{"model": "self-supervised image encoder", "dataset": "procedural textures in two colours, tilted and lit", "train_examples": 97500, "image_size": 32, "crop_scale_min": 0.4, "horizontal_flip": true, "color_jitter": 0.4, "method": "vicreg", "arch": "mlp_mixer", "norm": "layernorm", "norm_position": "pre", "activation": "squared_relu", "mlp_ratio": 4, "parallel_block": false, "inner_norm": false, "drop_path": 0.1, "patch_size": [4, 4], "conv_stem": true, "layers": 8, "width": 256, "projector_hidden": 1024, "projector_out": 1024, "projector_hidden_layers": 1, "init": "lecun_normal", "residual_init": "zero_last", "optimizer": "adamw", "lr": 0.0014, "beta1": 0.8, "beta2": 0.99, "eps": 1e-06, "grad_clip": 3.0, "ema_decay": 0.995, "steps": 23700, "batch_size": 256, "epochs": 62.2, "lr_schedule": "cosine", "final_lr_fraction": 0.1, "warmup_steps": 1180, "weight_decay": 0.2}
Rows from block 3 of a small self-supervised image encoder, named by matrix and row number. Rows with one number belong to one neuron. Each number is 500 + 25 x the weight over its row's rms, rounded and kept within 0 to 999. All counts start at 0. Numbers have three digits each. After the name is the row's rms in percent of the matrix's.
After each neuron's rows are labels from the 100 images, of 14848, where the neuron reaches its highest value: "top examples" is what is common among them; "place" is the part of the image that holds the peak. Only what is clearly more common there than usual is listed. The data: procedural textures in two colours, tilted and lit. In brackets: how many of the 100.
# fc1: MLP up (model.blocks.3.mlp.fc1.weight, 1024x256), inputs 0-127
# fc2: MLP down (model.blocks.3.mlp.fc2.weight, 256x1024, transposed), outputs 0-127

fc1.510 082:497503523475547496507515520517493511470522475487510480496497499484495512461468502493481515518435535524492503505491483507517503512479459496476500552500496522448507520497499557502497531543490516458522516512490520528496500521478537480482513455506494555510517483504505518520481510516478514483503508505474487499526495504510507493518473527506550515483515500470485392518492486509487523543511
fc2.510 102:523546510507495486491518505493476499539490513492519536475486480495519489498503508480524501472555516521510487508495540532489515481491513476536461525515471498530509543518534535494515492496504544469531505525487480516492482428532464467526489473543526486524495492503488494421529504493498440551498485492496529505475500472473479530487498470546477521447521497460500478517538453470482520476525
top examples: black (100); blue (85); pattern colour: black (56); ground colour: blue (51)
place: middle left (71)

fc1.612 083:483496502509504497524507530490480499454492483477459534467496494485512509472504418507532496495500526514518524474496525544505471530519491472468467449494529491480498503501504487535494527471485511531500512500461531505502527420496498491504474537493516479529494525496484536566522497499482530500493542492483479494530508509490499502471513482497445479533530489528514528527501515452511516522463
fc2.612 099:514508482501502540476523492488560499487523509527512491506493534538495471498494515484508479519516476499519479478543466484507510521480479525466511478528498478515483494496538491494496539485525483510529466479515497508497490535530456518480505512512482535494499488469491464470511461474540549496548506486496552491515509511489512511494497499470478511468461515529502532477493496517496511512507
top examples: orange (91); pink (53); pattern colour: orange (50); purple (44)
place: middle left (84)

fc1.72 094:532525520452498483443507459492487503484508498493500530468503458548497512478437524531519512496477514528540486479503531539468471460500473523485489498467498470514520529499465462484421487506533505491486492496481491491508475524492471527490507497524464486498489517487492472477539527487530568492524507485515500509538502484457493512479513503487473484504502502500536465498505539489515517461519
fc2.72 098:477467498564491509479524495476486509467482492488482477529475521507469542524488483481554483519491493474497469502489506513475546502486518444489475501519500501510492476470479496521517496506464462513481486482495521475522479553518458554562515508447560492511536476506520507510502486507493570486502537503505506425511503494518503494483502495466490469544500514534503484490488488507530506511506
top examples: brown (50); grey (46); pattern colour: brown (43); ground colour: grey (42)
place: bottom left (58)

fc1.352 113:475515535512539535510505525512515456493502515514465497491526503505474489501527458477505488529462491475462496507446497457518489511505478442493432482489514524480491518562543494519528487463498500502473555531502537502460479491470475463532506530516518533495508493527487522507502508514480461504487513480521509456528477466477525536528504534508498492531510500490495491533479491483497490486538
fc2.352 109:489506504550474496524497513499553539548507499462561503502505469503492533499497533490519496478515459469480465490471513524427498538481510545467515522494471526503496521488523502475462540476466487504538480490513460464476525533492480480478522529504454481493495493485467503490495466501527510517498477508470502473529469479465510503498517499493502466474514496462489487471485496481540486514524
top examples: rays (31); spiral (30)
place: middle right (43)

fc1.58 087:439494504480509527494510482520478494453479522516519495493500467515481504464521535504538489496516497515522487476508508475526491558519491474492523458511515518463516494501505517495475484508508496504474458521544482495513489504510461525496493513514470545507496493473456398527536497485497465497551446493491506504524514496461514523495471494466543557461493486457468463520503534497492524449510
fc2.58 109:506496501510497473491522516487517505510479506520482493495503544478503498498504488500484499506525483456483442493489467473518477504501497497556508496495491508490445505501478507481485489489491492513487518501526520477501481633507518526505485481457529509522490502515478513536501484478522534470504506476557563473479525512522485473488516496447513486489484502495494472485516508529523479485483
top examples: green (100); pattern colour: green (80); grey (59); ground colour: grey (45)
place: middle left (47); bottom left (44)

fc1.561 097:430476466479490477490520458515528499507562487482475519450502500498527512502471524521478467478499488494465492473448498533523478523520493523498490509520484496513519507500498488477516497524489476507509475468510502484461507525472452498495472461514458488474465501450482455544507508480506457508548464528529489502491537513499467478496468514513510522500528492507471460538499510487482541463498
fc2.561 101:520538534520497456485485488547500514482515479518501461524525484478495514517498496552456502525519494527465505505534452549520483520491515469489510489505481494492514516546507478498475503472499468514499507487496465501490472560478527522476509510482508488519502501515489538519491587501519489481477495467521524476516517476494504460474513489528467584457487493480488462507494479493498532506499
top examples: green (40); ground colour: green (27)
place: top left (60); middle left (25)

fc1.164 107:478480482489470512545504466468507500509464494547525498521499498483522515510503496500488507537503487490487475516461515536508494499528524505502540520504526501471500456511487490500464477509547562489488493477464501482517530481484479473517511474543466551499459493494468503458498484486452489466483483487476490480517497491509468466549487477463451494450475515467516514505485464536496483486506
fc2.164 097:459480489517457507560493485488518458515459520478505536497498539485500511517468502501508518484516494471472493495550482501506494494521497491478453515466473517521495477489488468497512533512541479527491492459521427491511499503487489477518532505448474470500513474453513474522571542458535493525544504505481512466536487497510498485517449477578456496514511516493490473491505509485488518504495
top examples: bubbly (29)
place: bottom right (36)

fc1.503 098:517514497480541483481506476485501560521461458496498487473516483509534492465472460498510528501514504536519478518510487508548503513545502475503478484479507463451485492484455407464520530496510464507528483482499493509538444519508504502480505536473493484491480481480492482519465462479465561492491474532494505521500505517489480531481488513543474504509512520510458544507495507486506494442507
fc2.503 094:483506495497486518513493475508523497508519499492487499491456497484448480497472510499498451505505461449499461512500504508504479464483529484484512494523499497491547492530500470524526517498519544529484473511485498505472500499478482484479473519526536507501463477440501492457493494497521447558468466499525538485503462476486490504469518487536466504516485508526489511531558482516454478511588
top examples: crumpled (97); pink (57); orange (54); yellow (43)
place: middle left (68)

fc1.234 098:516504470460532531484523497513467471526480545519522508472488492481509492512474510463516460479454506505530519496486517520506513489539453509510501498527529524501520499528465483494473518519527540508507507518506487495539508507521507476474430499524427457496538553508531489502492502526525506497549503511524469496488538474461498513521532481504489491455500494495498498571541507467501492507486
fc2.234 099:496515505493513488492482500480526508443502504498489506521516465457505500482525466529492497495480496485483523450509508485523496506494566518512514516465494466490463516503510512540527499475499550482475503468492503491493531522535515484502473522546491506504483566517537489499542531516441528511520458492541498500491499492466519549525486537497491486472550478506583537481509511518496513537496
top examples: rays (41); rings (37); black (36)
place: top left (45); bottom right (40)

fc1.150 107:509513469500482490522527520436534533479491517474503478526493467516513500517478519532452487443524490486492522497492507493537520450517539502511517500494544525488564519495539477521492543510466563519455491527444479509520484489523492496493499545515486509485494475520531505507499500537513481510494475521499498520506508519458504504479525477523496526511528458505556473497495500522496519521496
fc2.150 101:546539462496493522517531486478517518573491465527534516514516511504473503525523507525508480498510502475498520484493555469476486509493539501467505471470524512512506512467480508485507505510516477501452492505503466501477485435515517524553543522490531491559463509492525504484476563488529523502475479492535477523542511515495506480506479530502509524480470484473503503486530490489516484523518
top examples: bubbly (29); pattern colour: white (26)
place: top centre (34)

fc1.25 109:507463479475507523492538500494500521477484501515508448478425474485524530503521479479493550505522476525495484530521464465461519484500483507507512526493474498497500530408527438529518547470524527491480540467515490507474498486472504470526462512459510516502507506535504508471490466506515481439484520544463514530514518508479494499522490514498491477518507499479519480516507483450527461482520
fc2.25 105:537475511574487478477492506500526495477505526522452492495518509512524533484488482492531520475488553508522480518531500515483539526515490481455457467465477490509511460514483493476523523578494495512492508480461490504494492483513497514495479515511481497530476543476526492467477455509513536452492474510543530477487470475512550490523512541523511484530505464459514538521473482509503500522496
top examples: grid (30); brick (26); honeycomb (25)
place: bottom centre (41)

fc1.536 091:474509487482521500495513521530542502483503483486492445502514480524511512451468525497494512484543558537504511511458462419538514533451524501498517468529513516453490487502510480531472535526495528439481541535515522472495506501529518504472511502491471531445456515441502504515487510517503463490512506511520498501558497512441498520496518502451467512495504486514490446473482524518494505449476
fc2.536 090:521510509517494515512515458465487529537481535512502489510521513481497522504562500490549472498493462475502482528529536498527472467527508533521502481494521531559499472526459505476525523526498571455504498471516520515519481531471514486493502526524530473523533498511522510517508460458489486505494528510495462509418488477491472494479503507505536453528504518470473500512470472502512467507511
top examples: brown (61); white (47); pink (45); ground colour: brown (38)
place: bottom left (45); middle left (41)

fc1.542 090:455447531521510511556495517474524514501490462521476485514512471488507495493502523470522499461512505490543512467519521496494506493512526479478497503490493513526540536533518518531507483522480488469501525479518507468543460498558515508503509490520531527536520460489510511495529520503491460485553478517508509455493531480525535450526490503482489501493465482515494498494495469495495476482533
fc2.542 089:513495531478513521508518491516517533489485515519477543515523466543487505482487514525497499490427529539545497487446505523445524520511498443475507487461521513472446473515485516461497484512516486524488464501500465520518508488480548501476468497480490508508469511483496526540491512526496503470450487526513461509462500488511493516506479502481542484496527488502519530481486480500474498506533
top examples: bubbly (31)
place: top left (48)

fc1.174 099:463478519512494491462479474525512516504507510478501464530494481517537475479507496503508467526498480502478505475524515480519513502508491547483534504506530500480514508485435486476458488517468500509534514529484550457508479495484491492506509515461484490536474566485516466494480477539499518468477522485527507538539511522463488479509443478492508471515499507482531497495449433549463524475456
fc2.174 099:510501468513491502483535469473503490539544488495470502473514478510485506456517456494487482488545519500480479504503542546482527532482457485513484490482493499549508481495469510491527456522476476514482477509539509479518505486514525507507475501496483477535520489501537501483490451521505524454469510564508476493497520511478524471494533481520487490499516458513481546462441542506509515494487
top examples: grid (42)
place: bottom centre (50); top centre (34)

fc1.344 089:477496507459474518474461512466504507476530491489563491467468488480461538520496526483508492493511474496485512505485517532551480518475499465525538515490471526473525502483520484483490467503487490504507494451559449517500545510471487506460467533526490550528486494498482516481484467507535504471497465466483473508539527503538445493529458517491500485503505526489518511473530507492523480510460
fc2.344 090:494500521511530466470500503527510507513494516545527540517510466473455538478498498450480524495544453493498513509520510494516488488500488498543485504505493551488458487492528501494499475457526549521484511469476471502534491499524458536516503515495501478464544510496512461489518495513464511545509519481511543476526498508544490526492499471520450501465469523501500502498505498473480457495494
top examples: green (54); ground colour: green (40)
place: top left (94)

fc1.701 084:483525477478506523549493464483509497528533540443510518495523468501529478514523442521492516521474477506519495508492539483505489455486500509457528506460531500469553478528518440464506533446498469493511504493465503535504526453479438475490498508482491483529493479512505459446475494524480462508518535510468507465510525501485516483498523489530454466503479505517494531493489480514543496481507
fc2.701 101:521500511495482507469483528508497516510510448500502437510517500482468523488488476515479498513480493537545512482495471464515482572490493506498480485493479518506549504453490499501491498512496470484528548484487531498518464466505543468514478481454528457519478473497501521513475571504521472477489481494474539499486483513486499512469544507512495586496484498522512457459529486497480497486503
top examples: brown (78); orange (73); ground colour: brown (42); pattern colour: orange (42)
place: middle left (68)

fc1.489 088:484477489509529506509486531515525457506492502487484455470527486494499495496518531495529486460504541487491504499479515509540504482539490511489522493490508509532512501550519479490504461529482482534500526511532533479449478486509443495466468557570470490509510509520537493474517504507500487507522487492501514467550519488482518471504458534486536508481445491481511506511499539491501482486508
fc2.489 090:472534483493482476486537514510525502472482483506527512485517526506510523530546526491500526529527501490504445532456547465556520481524492484500526507508466498480446491489503528450483501500534534486489501485479489487486537531541531534457472465498535544484484465486552514507507508451487496506491518515479543488464486534495471485508495503492510504558495520525436480501490496525488485514501
top examples: green (38); teal (36); ground colour: green (28)
place: top left (93)

fc1.97 100:485493544490521519497460530551495507469521532556513485517416495496486499499508513504491446514537516512510490481489485497480528506495506555521501528540451529498499524498491484482513504493517486492547519496510522482482533498458506500530462477504496537504538520502495497470482456523395484481511516524475522497520514554495464463505491527513533505494437520470464481539513496497530479470475
fc2.97 106:522476489477480488547529498477503460507491544497490484465562569529477516511525481507521510480512492443508520523535483491509487481546497470510476479487533514476467471494484455495510528532502496526481491489527483553497476480463475515529483530505535512467508478493468469489496501482506514459514480521494498512493508483511541448472481525487457510479580488463520488462517498504489519465514
top examples: bubbly (90)
place: bottom centre (49)

fc1.112 117:452498532508480469518551545499507421502500468465494507491485479501480517494529511488510500525506502515500502455515518503482498499527523482508461488483512498497500537465522506482500514490392546477477493502513492513502499495559503494507438526495482534524531499504494489484517453476486515479479514481498541499517506499512480520512527505512532532479530535463489489533509511500479470524464
fc2.112 113:506491513483465522491421506476479533524493495524519503502457558500463476543496527504467481521521529496505485522537463494479530484483487503487510490514519465466558483489533495521518502507555488491496498543491504460493524509450492495462538484529481465508466505489506469540472493538539539490550499501479484477490499478508531471491486491454481550467457508488538516502511518488489508476491
top examples: bubbly (100); pattern colour: white (29)
place: bottom centre (57); top right (33)

fc1.265 082:501520515481487482503514506476493514492527524473512492481480444509508506485470397551482506514479489535498491488513557528484498560448467494461504505502508455457519497509496433481495488519499498519510492494447486523503517394517540492503509497499474468515473466528523569551493495488532542509517517494465459487506552499509500511494506495505416516552515518551525495525489505480507514525495
fc2.265 102:536488468551500482489493529522555505471540505481493490524515498456470501466478514519471513550482493509500489490527494518548519551503450475520485481503522497525512512461472462484512537497510495486523475486505485498507477482520540473512501465485546541510510456462491494507471464502478529476482536478537524465515498505513496497493506483481468542523465499551488477507462524498537528479516
top examples: orange (56); purple (52); pink (48); pattern colour: orange (46)
place: bottom left (67); middle left (28)

fc1.667 091:456489522505530496508502510511475473483501490444500485472504526479506508496499434520573477520484520505511524514502489489464478495496515487467498427531510493483483489513497486495485500468475474515493528495444488510498524443462483512473482512506474523539489485470496517559493529518503530453484527499481487515578529534507474429474452513516467470511505522523500561539507494512474521521476
fc2.667 102:502496512501497508494540490538541485479510524504504504489511554521495503476521454478502487511528476517499502466514489494501464480474476539463523541521490488565454501531521488491502539512503492524532467477488478473494488551514455524521522521511484519535472507469493473436524468472500504474548495489493567537544474501470504451493482479460465506463493490546475529487500550464483493536504
top examples: orange (87); ground colour: orange (68); blue (55); pattern colour: blue (46)
place: bottom left (44); middle left (42)

fc1.681 105:487501483496501508497518504487485490454519477544510492524491458457480432459486475498480486484463500458483485520466467491514461509494486534489492512475482482485478504515559471547454497483498478513488493504475468491447492494516471495477552499482470488488513487527462468452473474498494471463514521478467523494501500496471486482499504486492481460481462475478506496500457506512516473464547
fc2.681 106:496495551522510529468537505499516502447482507504501486480487496510501478476484472475522505505506477523497513473509495487460502516498490509507507485497484504531494511525502483567487497525472482501501494474508474516482518534505512471498535488499430506462533459501451458533500523515476526509507502530487441489490500524509505478502501457474497514521482459455448513484537479531484488501541
top examples: rays (93)
place: middle left (60); bottom right (38)

fc1.148 100:472471510465529491530501500520520518481497494515489443491521491523527517496516494471471477469465489481505493523481506501497528457528538478459484478493552522535523508530474493508522521491479501505492489492473524527509490477483446474473467506504495479528489519496473496478520505524443467480522476503511485540478555487495516445497494495549497493495509492514466513507517473560506474506487
fc2.148 095:540470535479510552475454494539514488489499466518541498486530455490513518500501489511509458522510458509475516496500519477467497511521497487501493469490488487505489523485510502515503501482504487521475528506511453459557459490518507493484487462493452488495517481493514490504499496517538492500488474492508537472516505485498454499510534491516512575475513504544499489486544500447574481503483
top examples: wood (93)
place: bottom centre (34); top right (33)

fc1.387 101:494518494486513508475481454509520482515482500500491505522493489488482487487483518543528485493485521538516490498504512492483501496496502477513503504488484514510533527496467463515432511548501479512527509508515517487507460544507423511474511525490495493479547492482563487480493481473492541512536485498511475500493508533509452497534516497461516454471522504468540429499473512502498545452505
fc2.387 105:482498516473503501524496476442503499558463500501535453521481537547508499540519464524495513538523516475532451512501481483539506523415489466466510509531491500474515493454506527505503537511517494536468520521495478489501483530538513506523524507496510498458536472534529464517487527525542542516496464511483522475471479513521514529537503514439527498508509497474530501485480518488524509556542
top examples: brown (93); green (78); pattern colour: brown (54); ground colour: green (45)
place: bottom left (56); middle left (33)

fc1.328 104:495476528501553529468497505531508481525482490528497473516505514464536480450538517461473499444467500521514535492498499455493525498477520470503513495482511553506535512494494474516535518520480492529472556497514548502492498501524508496507524511497506457511541524516520516522451480514463492514525524529519493482459504467456483510487502476506525502443473436492484469530495467547529486494501
fc2.328 095:529503497486474494498509446531499554514515568518500560518495488532459527482511477506512467520492511499515521490459516499482465484489519465508499487511468513515465458454465484497465490513502495538504483502487519503489509491491510471480532514498508484533526511527529530501473508457486512478478503495489514530524479521476504513542478499476519511488503503528474523490518465454467485509479
top examples: bubbly (27)
place: bottom centre (38); top centre (31)

fc1.404 107:476460501456542510534518459473495496504496516491486442477539476479498491497486483502481485501458490499510528512486487506473503496525557491467516500510509479502495481531494445511524528517502480490499472476480529591508470530498482492500493488546463504508495504507503492500516483554477515473487482531492473506485526500530486456484482525504496482488468518500488456466499509557483489477531
fc2.404 102:489477508532494521518453520531513495466514488485528519507456481452517497548511526481521504529487483503483470496546524475484473501494484505511460536500491537514498526493506513477488482488490476500497549498508489493532516491509492509510446452467513506455497491498470473500479490522541481530457511467501547487538506486519480520553534495489497562490476501533495455532509490486511447495494
top examples: wood (63)
place: bottom centre (47)

fc1.444 099:499475476494485523502566478476476530501515479495505497499543479487512501537472493482508552525503492497474510537514520482496473487480497516485502526454497473506500519507558480534459522477456485449509517511554475485513473482506472495513485546516489528488532476516481476477514494480548485447542510474527489461529515469548501475512479511464509489509495514487513500526510478514522488492481
fc2.444 101:493499500499501526528470506528484503445525481491476477500486522494496490462464498493462496495504540513489465476486499520505513491501502481487478517526505503521517528478536486509481501488506496482509490504447530477481524495488510460471478490463516488519471494501485490463487519473571511525493477513460533481517500539538455517452481460508499504485464505507494507499512558498505503506426
top examples: crumpled (96)
place: top centre (31); bottom centre (30)

fc1.154 111:481501503469508495522493479508525499523515507480508508499515455503503506489499439519467518503497494528533486508453531527523501462529479480460506528476511491481510540517481539484501530469499466512493507489442517525518485463521439430479499517473522469577491482484490446480537505529472522485535503503453450478521525516522524486502495499494489450485467496525503547482506484506528473489517
fc2.154 108:460499494480463491504524561484513507495479462517496504524528474521505555489496503551487499514504528496509490488450479466513495495494501483516517509491487523480468515518495478524487472489527528482486510517489511505496498463496512506493480504492481421539494507533471504468469543465555484481529496521480487475482517547469482490512551519440513551503491481495515535471509541511525474510494
top examples: orange (83); ground colour: orange (47); brown (38); pattern colour: orange (36)
place: bottom left (62)

fc1.237 093:475499486495479488488498505536502493445517488493518497496488478521517516487472538527493490492490494501514477483494463532493507566461495519447561453507506475443523469493477443504469523546489508497521469509515540512517535501501467516477475534511438503476480495432489475549506496497491445504531492532487495498512491495527500501471493539494510499516483505510474437523472486510515542425486
fc2.237 098:541526499536507444509499534487487494464569456500484482525500522489491514506471504472499521567458469517501496466547472520455504520496500535504506531496485503475509526512488496521492481505467498496509498483473504478501475532537511514463516499513534490527491510493455556548494509470529513507488515488497546481513486490515496472442559505499521594443461500536518480482501459484514485513497
top examples: green (82); ground colour: green (61); grey (47); pattern colour: grey (38)
place: bottom left (59)

fc1.82 112:470500516496509518505518481475523487454493507507490498508503498524473498505489475489524503502487528480493485493490499474490484514506490526544517519510440496465480524512537471502464488505485534450539450499488495477489530533482438501483511487547510480479507530510481428513483511476507553467523520465490490513475499479479483507538467523518462436486480512504492546539488493527519510455504
fc2.82 103:507487505508473482519482532478508507461475524500535486504506485512541480463505503473479470499445489455482479525500498492484515496504490499514492513459520461508491480495520506511499536537496458505540437495514509496506471461508452485532533497489512512483507460523516516472533479477456456465516508491504492516489539505510490537527518491482525523539519499500521452478498443508572528550515
top examples: orange (79); grey (78); ground colour: grey (50); pattern colour: orange (46)
place: bottom left (60)

fc1.591 076:469523523464530517488506468465496482529534533461494488486492477512496486512488455539450484508523515478486527482492495503495492449478506493481540499530483470523516459523509355497483510530506516501509532506479488529477534492484489520487499501510454506508508472478522516419509517475493458492498526499506485477558520499486497471507510485448435497556484495530517513499480515514457525452473
fc2.591 102:551489501515497490492504507543552494541498497492515526541519499480497493498487427473468514492501496529520488502528520474505468523518471504526461507470506497519511501518473546475512515505483510508478504479501501506486467474529500475480484477450537498539457482484499491483486512553516484522491500500464518480451489484532468525474549505488504541472474503501521478465497480517530473480496
top examples: brown (82); yellow (75); ground colour: brown (52); pattern colour: yellow (45)
place: middle left (59); bottom left (36)

fc1.388 109:490484497498490492523539497455519488485439512509518519469480570510464529493519465535502508511510489464505463496539485549482499452519491454502454497492487492494522531506473482535487526478468534513472511529494486503492483519505482455507492502487476521505523443503511540541559484460528509471510445499491492486494533514516501522494484508491465491518510541504452515477522528483486507461501
fc2.388 101:525508481521478515507475474495513496499521515527503502513489538494496506504446512548488466544503537489500523491484461524522509495491524573466519485495495455502524470480482481482552508494508462493526517495486522510479515497479494509433521510502494463502518509517500482517482532445506516468498526520530502519513495532543474475511476508476504471451490500519533468479505469461482511481498
top examples: bubbly (45); pattern colour: white (28); looped (26)
place: top right (39); bottom centre (30)

fc1.181 098:482528504482495482519494470491503506460533525505481513483495432507509476499497511514538471522458471455491507501501499540463503452520505496521510462513527487482474496515526496510472493532524458444514459490515480495490526539466446492499516445525506502503508536481460439467519485526495536496488525485493494492513507494486556517510510515496486458539482498518480551541469457514497508437487
fc2.181 104:503497485503487510509505511494486477533504519504483515511515464490505530462486497511501488471487510465477557499502546517485513483475553541523548540436510439590513460475497532488541502521493448471534436492509465470490502471465448520508467518511513485562498483485499475515515515519498466511522505519471454519525511491530518510499487505495491500493515480471525456497493498510532496494504
top examples: orange (97); pattern colour: orange (83); grey (63); ground colour: grey (53)
place: bottom left (59)

fc1.516 086:481527504499557515481498531530518486561490535511515510484494544460492480478493540494462484495477519516481523489508474493519492460485474480501503468432508534492511506498507522468497528517514524426479531524534484505525460550509513489503529456496497520471514488497498492507477513514495547513518480522532502484535493461523480524519496486535531492488504483484527467521484495493491514494497
fc2.516 091:494570519475476439465522485467474510459456464509492472527490471485479513501517468453541512509485500511511485508507533524518525524529489450519480519515504501498516531515513523486456492460468518478504525530486523509497513403527535491527520485484555445513484497528478543486487523480489463499511490484495546469487500490487497517486493496521448505500486468528491546505524477461490557523513
top examples: black (100); teal (60); pattern colour: black (52); ground colour: black (48)
place: bottom left (53)

fc1.763 090:472515479487474502528478502470481462527494534485437535503461479528480520515490505502492487522484555513494501481455550536499489497478500476502469515497478497474525500496501493491506458493484500503512447509493515536494524517473521479502491474455492528497510549502511485502502496500495508498503478459519472506520507490525544496559500496512475494500525539488529504535517501555492510504481
fc2.763 092:485479512455478503489523542474507527487503498502477510499480501450500482459509453482481504507463464493509494504507532514515492540468507499495530522452498527521510502522509458520511538513493503518460524511506524474501509498501535497501532505535511515499528507521548540470501465523504469486520531482486454473487488472489479482537514459464550506483487455533440512509483477490519580487481
top examples: rays (30); marbled (29)
place: top centre (53)

fc1.360 116:495532554499458527396506457513500518489490507510506513539471510548504505476492448496503495499489540502467488496436507505481481487467497484506511505503484513486491503482489475430475467482500470485546499549498563514466509488469501492512538427519498486535524511509486499496409478517479476536510525479491495449520501507494521541536500483496486489492495501480519487538506466508502501472500
fc2.360 112:526490509563449483502526508469481500484499526503509480532529486515498558508475465487532509491527513489484529532518471502557494511514536469511542481458468528495471497519471475460539519532527492504470480453476473527505520537527506516539425505490562509469538461489525495504517481488508501495505484491488474514491490512479510533504493511532499502486549439447462537512472535561467515461531
top examples: rays (32); pattern colour: green (27); looped (26)
place: bottom centre (41); top right (39)

fc1.68 086:461501534490533486484503537508478492516492475495496498479510481490496494511498539502559489521482522511531475546494530512501491517480462471579501482493513502500537472505505398485511456526513521524511502506528512526543502574500491514493483453513495473475510456498476441455503511522482503489508501494507495466523523488488484476496485484488491542482515516502487513508494486515482499427484
fc2.68 103:464509494510533571526499485497532515505524488493507484504503528511491498539518493503517521445530533506488506497483543465483522552532543535551558500507469464593473488477511507473505496523492458494521454489511479485476516478503528521527529527492484508502457495468490486478457475546487526509522485534545499537517497516510487533495476494495462497489542513480519528459507520505452504542480
top examples: green (100); red (85); ground colour: green (51); pattern colour: green (49)
place: bottom left (72)

fc1.189 109:526500525453557534539489526503531449542509515517467515458511492511475425490527506446469487491472548514482516502529481525502509491472497436501468489468538536484503510518504499512519488492518498519492502532511498505487489513485503497514524467474496533495550494502477466504515506532534519504524492516504476540446496439469547496497509498530513526459477451493504487519518499480535482491482
fc2.189 103:532496544474456477497514506487476531490502504483537489543524467496475485549501477496503495510502454527509475553508483514470486487550469482532505518524518503551498501497487488519464501487496510475498490507543529491504499435450510478517502501501526495515501495540508519494509497490518489465460485466460520502494467514458498491517530539526516540511488505543548455498511511485472492509479
top examples: wood (48)
place: bottom centre (29)

fc1.341 086:488506494503501515472505488522502492465520534520509492508485473493507516487458467521478499549479534493492521487493513518472495525494488479446533439538514473481517473508494412483460533538507484490505526498452510516505504488505507509514484490564483529481525519491548518529528502516524544479522503517481495488525504501496502499494512530493453483498512498528510431511470531506490529468506
fc2.341 107:533491462573515473504504513494534477495540493507468538520492521465479505496502541482505513539463474492484477498504500495514481563504504482534462507552514531495478481485476484495495503491487480489506497527498541522490460524489499496489489522462537499500488512480462487558448484492508548514464528492536530486488486494510491485476532477493535519504499482516504485519482497502511478494484
top examples: brown (83); grey (48); pattern colour: brown (48); white (39)
place: bottom left (51); middle left (42)

fc1.376 092:468503500501538501526487500472550485502545513495518514483515480509511492520471497470496490490502476481531522469528508540527491535513476542473506541484491457500512497505514472505533529473487458476525441461535470498489527486445479488522488492488489522474518525510495473494551462524421512492535510481466495498519505469545541508516503525476493501542487534495499504492500508489499477491491
fc2.376 091:500482511508499538520479492500499481445443526505514481496496494542483508481470471483522467457500499513508470488505517553520478511516483541492510466516490517517514495501491481519481510542492538498478493518459502529491480532522456521464526508477508451479516528493522562512467508493469504477537577486497493489491490498515508489526522502532504497523513495480474502526459492539467497482489
top examples: orange (43)
place: top right (39); middle left (38)